config = dict(
    model='spectrogram FSQ autoencoder',
    encoder_expansion=4,
    decoder_norm='batchnorm',
    decoder_widths=[32, 64, 96, 128],
    decoder_block='plain',
    cautious_weight_decay=True,
)
Rows from block 7 of the encoder of a small spectrogram FSQ autoencoder, named by matrix and row number. Rows with one number belong to one channel. Each number is 500 + 40 x the weight over its row's rms, rounded and kept within 0 to 999. All counts start at 0. Numbers have three digits each. After the name is the row's rms in percent of the matrix's.
After each channel's rows are labels from the 100 clips, of 14976, where the channel reaches its highest value: "top examples" is what is common among them. Only what is clearly more common there than usual is listed. The data: chords played on synthesised instruments. In brackets: how many of the 100.
# convs0: expand pointwise conv (encoder.blocks.7.convs.0.weight, 96x24x1x1), inputs 0-23
# convs1: depthwise 3x3 conv (encoder.blocks.7.convs.1.weight, 96x1x3x3), a 3x3 kernel
# convs2: project pointwise conv (encoder.blocks.7.convs.2.weight, 24x96x1x1, transposed), outputs 0-23

convs0.54 152:500500500500506486500577500500538500500510615555593500500566518500466500
convs1.54 137:465527541530510412543503516
convs2.54 067:500500500500500570500604500500500500500500536500500500354500499500500500
top examples: marimba-like (26)

convs0.19 055:448500500517500500500405500500500500500500500500346467500500462500500500
convs1.19 053:511490469552591504469534508
convs2.19 045:500500500500608500500500500500500562500500549500500500500575500500622500
top examples: block (50); instrument: electric piano-like (26)

convs0.88 075:500545500548500451444404569500500465548472500500500500500570500500459561
convs1.88 057:519554458524572487483537542
convs2.88 124:500500420446567500583500450500500561438500500521500500500500459473559465
top examples: block (51); instrument: electric piano-like (26)

convs0.16 106:507500500482446438500433500458500500500500573539437444603500500522500500
convs1.16 095:489484472474583464467555518
convs2.16 156:500560462500560548535521433556500550469545500551500451500566467500534468
top examples: block (51); instrument: electric piano-like (27)

convs0.76 064:443582500500500500500500570500500500500500527500451500500500491500500643
convs1.76 031:503514504572551554550522521
convs2.76 041:500500500500500500500500500500500500350500500500626500500500500500500500
top examples: block (51); instrument: electric piano-like (26)

convs0.42 049:500500500581500361500500576500500500500500500500500500500571500543500500
convs1.42 062:521550447457547536465543515
convs2.42 048:500500407500500612500500394500500500423500500500500500500500500500500500
top examples: block (51); instrument: electric piano-like (26)

convs0.44 045:500500500500386500500500500500500500500500500500500500500500500660500500
convs1.44 050:521579525446513510447533493
convs2.44 075:500500500500500500500594500500572500500500356500500500561500500500500500
top examples: block (51); text has "piano" (40); instrument: marimba-like (26)

convs0.6 053:371500500500500500423429500500500426500500500500451500534542500500500500
convs1.6 039:514538515475553511447539568
convs2.6 057:500500420500500500575500440500500542423500500533500500500500435431571500
top examples: block (51); instrument: electric piano-like (26)

convs0.49 090:500632500382500500500500553500500500500500500500435500500500500500500500
convs1.49 142:507485513592490558503463474
convs2.49 137:500500500500547500500595500500500500500500343500551500500500500500500500
top examples: marimba-like (30)

convs0.67 169:524500500481500423493570500479500500500500379500500600500500500540500500
convs1.67 064:538524541574525538527518546
convs2.67 025:500500500500500500500311500500500500500500500475452500500500500500500500
top examples: marimba-like (44)

convs0.84 128:500500454500500500500500500500363500500549475500500500417588488500500500
convs1.84 160:474502483509521505416453440
convs2.84 110:500500443586500500500532406427500500500500500500500500500500500587500429
top examples: arpeggio (87); playing: arpeggio up (58)

convs0.74 062:500500404354500500500500500500500563500500500500500446500534500500500500
convs1.74 058:527475501442501461411486494
convs2.74 061:500651500500500500500500500500444500500500500500500388500500500500500500
top examples: arpeggio (90); playing: arpeggio down (56); instrument: organ-like (26)

convs0.55 140:500548500500500492500500500500500500500500500500500356513384500540500500
convs1.55 153:459475437492513475519563445
convs2.55 133:500576500500500500523500500500532500500589637500500500500500433500500500
top examples: block (52); instrument: electric piano-like (27)

convs0.11 072:500500500526500500500402500521500500500500607500476445609500500530500500
convs1.11 038:488529490480598495470548507
convs2.11 118:500500447500541556564500453586534554456544500500500466500526459447500447
top examples: block (52); instrument: electric piano-like (27)

convs0.89 254:533509500443511635518476547500562500486500523500472520564494519492500452
convs1.89 219:495511464513528400460507481
convs2.89 178:500519500545500456500378518500500464521475556500557500548500500521500586
top examples: arpeggio (80); harpsichord-like (38)

convs0.34 042:421549500500500500500500554500500500545500500500500500646500500500500560
convs1.34 037:473494454474578507445537515
convs2.34 069:500500416500583500579500500500500554443500500564500500500500436438500500
top examples: block (51); instrument: electric piano-like (26)

convs0.40 127:500500500500500500500500500480507500500500612500500359574500500500500500
convs1.40 122:497478509587535460477544470
convs2.40 150:528545489500527500500500483543500500500546645500500500500579500500525448
top examples: block (51); instrument: electric piano-like (25)

convs0.46 084:500500533500500500500500500461500500500500500517337500455500470570465500
convs1.46 075:516539515500580533451547516
convs2.46 070:500500426459556500568500500500500500500500591500584500500508517412500500
top examples: block (53); instrument: electric piano-like (25)

convs0.83 023:500500500500500500500500500500500500500500500618500500500615394500500500
convs1.83 043:486466520544500418536454478
convs2.83 010:500500500500500500500500500500696500500500500500500500500500500500500500
top examples: block (55); text has "piano" (36)

convs0.86 047:500500500500500500500500460500500500500500500500308500500500500500500500
convs1.86 056:534538563550526563493506525
convs2.86 057:500500500500615500500500500500500500500500500500599500500500508376500500
top examples: block (52); clipping (28); text has "clipped" (28)

convs0.95 056:423500500500500500500500623500399444500500500500500500500500437500500500
convs1.95 074:509537490477588525475543537
convs2.95 101:500500443500560534542500429570500549456538500500500500565500500500588469
top examples: block (51); instrument: electric piano-like (26)

convs0.3 044:500500500500500366500500500452500500500475500500473414597500500500500500
convs1.3 067:560518421521532472456495508
convs2.3 044:500500500500562500500500500500500500419500500626500500500500450402500500
top examples: block (51); instrument: electric piano-like (27)

convs0.70 089:500500500500500500500661463500397500500500500500500500476500500500500500
convs1.70 099:487545470508592511528533528
convs2.70 094:500500500500500500500500500500529500500500656500500434595500500500500500
top examples: marimba-like (60)

convs0.78 071:500500500500500372500500500473500500500458500500500500500619500574500500
convs1.78 072:495587533527539496512558496
convs2.78 070:539500500500500548500500500554548500500609377500500500548500500500500500
top examples: block (52); instrument: electric piano-like (25)

convs0.18 120:517500500500500500500500500500380467500558458500603500455500500570500500
convs1.18 178:507517482514493393486543494
convs2.18 136:500500466500500437500547500500413500500500378409500500500500478500500500
top examples: marimba-like (43)

convs0.5 113:500553500500500500500534491500500507500500500500500430362551424500545500
convs1.5 202:501504505513481500417433450
convs2.5 091:500500500500500500460500500447500575440500500627500500500500529500441435
top examples: arpeggio (78); playing: arpeggio down (50); instrument: square lead (28)

convs0.47 057:500500500500500500419500523500399481500500585500458500602500500538500500
convs1.47 051:493499456461588484477521544
convs2.47 073:500500448500576500542500500548500606446500500591500500500500442500500500
top examples: block (50); instrument: electric piano-like (25)

convs0.61 057:500500500500500500500500607500414500536422500500476500500567420525500500
convs1.61 076:504534502488598495510557495
convs2.61 074:552500500500500500500500500548544500500569500500500450568500500500623435
top examples: block (52); instrument: electric piano-like (26)

convs0.24 080:500500500626500500500500500591500500500500500500437408500500459500500500
convs1.24 076:476465461539565508464445469
convs2.24 084:500500500373500500500500500500500500500500632500500500500500500500500431
top examples: marimba-like (29)

convs0.41 056:500500500551500500500500617500369500500500551500500500500500500549500500
convs1.41 082:475497472474578525433494533
convs2.41 096:500500460441549500545500459500562556432500537544500500500500409437500500
top examples: block (51); instrument: electric piano-like (27)

convs0.4 095:434482500500445500500500500500471500500477450500459500500588374539500500
convs1.4 106:504507486491614487491525515
convs2.4 091:500500457500500500500500500551500533500570572500500430557500500500616466
top examples: block (50); instrument: electric piano-like (25)

convs0.36 068:500500500500500408408500579500500500545442500500410500500500543500500500
convs1.36 044:492567514541580477513529495
convs2.36 076:560500500406571500500500500500500500449565423500500500500500500500561434
top examples: block (52); instrument: electric piano-like (26)

convs0.25 056:419500500500500500462500559500413453561500500500416500500500500500500579
convs1.25 032:442485492495560575480506532
convs2.25 048:500500420500584500500500411500500500395500500500500500500500451440500500
top examples: block (51); instrument: electric piano-like (26)

convs0.94 056:430538500551500500500374557500500464500500500500500422500500500500444500
convs1.94 044:494569449505545524507555538
convs2.94 072:500500415500576532567500428565500562440500500500524500500500500451500500
top examples: block (52); instrument: electric piano-like (27)

convs0.56 077:500591500500500500366459553500500500500432500500500500500555500500500500
convs1.56 038:500550513499584506487566503
convs2.56 094:579500500500553500500525456573500500500560500500500431594500500500551457
top examples: block (52); instrument: electric piano-like (26)

convs0.63 045:500500500500374500500461523500500500500500500500389500464579500500500524
convs1.63 066:480501478481558495486590538
convs2.63 067:500500410500579558537500500500500589447500571500545500500531474500500500
top examples: block (50); instrument: electric piano-like (26)

convs0.53 054:500500500500500500380500500500500500500446564591406500500500500500500500
convs1.53 036:527530493541591530521537508
convs2.53 058:500500500500500500500500500500500500420500500500500408500500500500573365
top examples: block (51); instrument: electric piano-like (26)

convs0.13 199:520500507499500520500425536500552500500500385461420556556500519500500500
convs1.13 160:464492476495487390501502515
convs2.13 137:500500500500564500500448550572500445500447500453500500608500500500552539
top examples: arpeggio (81); organ-like (44)

convs0.91 057:500500500500433396500500597500473500500500500556428500500500500500500568
convs1.91 065:507562517557562490502553505
convs2.91 056:500500500379500500500500500500553500500500415500500500617500500500500500
top examples: block (52); instrument: electric piano-like (26)

convs0.65 138:500500500500556361500500425500557562457465500500500500500500500500500500
convs1.65 162:523482518451490584545496460
convs2.65 173:468528500500500500500563568500500452500455596500500420529500434536500540
top examples: arpeggio (100); playing: arpeggio down (64); instrument: vibraphone-like (32)

convs0.20 068:500618500500500500453500500500500500500500500560412414500523500500446500
convs1.20 046:522550561571532532496499477
convs2.20 042:629500500500500500500500500500559500500500500500500500500500625500552500
top examples: block (51); instrument: electric piano-like (25)

convs0.1 069:500500500348495500500514500500500500500500500500500500382500500500470516
convs1.1 108:535444468471537442475452479
convs2.1 107:500613500500500500500500500395500500500500500500500500500379500500500500
top examples: arpeggio (91); organ-like (37)

convs0.45 069:413544500500500500500500563500500444500500574500438438500553500500425500
convs1.45 068:514543497525596479494544508
convs2.45 139:539500500500535500532524437566538500466569500500500450564500511500573420
top examples: block (51); instrument: electric piano-like (26)

convs0.66 045:500544500500500500500361502500391500500500500500500500500500500571500500
convs1.66 044:483485430465575517475530517
convs2.66 098:500500459500552500563500448549500537405500518567500500500500424437500500
top examples: block (51); instrument: electric piano-like (27)

convs0.80 058:416500500571462500500500500500440500500500458500500500500588391500500500
convs1.80 055:507524497538576479557552509
convs2.80 055:500500500500500500500547500585559500500500500500500443594500500564595500
top examples: block (51); instrument: electric piano-like (26)

convs0.43 074:491500500515403500435500500500418502500500500500367507500500500500500500
convs1.43 102:461487462469545497501540582
convs2.43 091:500500500500500500552500500500500562421500580594500500500500411461528500
top examples: block (51); instrument: electric piano-like (26)

convs0.38 139:500403459564500500467500500500465500500512423500500442500513454596500500
convs1.38 165:519534468503520475413556489
convs2.38 139:500500500569500500500576440476500500500500346500500500500500500500500500
top examples: block (62); text has "piano" (37); instrument: marimba-like (25)

convs0.23 100:500500551500439394436500500469500472500500500532448423500500500573500500
convs1.23 104:476532471528597481478527489
convs2.23 138:533500500455531528500500442585527538453562500500500407500518500500550444
top examples: block (51); instrument: electric piano-like (26)

convs0.31 082:500589527500461500471542554500391477500500448500438500500553500500473500
convs1.31 066:532518474561552430513531499
convs2.31 058:500500500500500500500500500500534439500500456500500372574485500500598500
top examples: block (51); instrument: electric piano-like (26)

convs0.73 047:500500500500500500500500587500413413500500500500398500500500428500500500
convs1.73 038:505546486494557500478583537
convs2.73 028:500500391500601500628500500500500500500500500500500500500500500500500500
top examples: block (51); instrument: electric piano-like (26)

convs0.14 063:500558500500500500400500582500473500546500500580419500500500500500500549
convs1.14 048:524538503547580546502530474
convs2.14 098:560500500500551500500505434538542500435500500500547451555500500500560403
top examples: block (51); instrument: electric piano-like (26)

convs0.64 055:431500500500443500500369550500500500500500500500500500500500418500500562
convs1.64 058:537545505518593520496540509
convs2.64 165:523500447500542530541540451543542544455543500500526500553505500500601440
top examples: block (51); instrument: electric piano-like (26)

convs0.52 082:500500500500500500500500556445500500500449500575500500500636500516427500
convs1.52 071:496569522531577491545517498
convs2.52 067:546500500372500500500542500500582500500541500500500500598500500500500500
top examples: block (52); instrument: electric piano-like (26)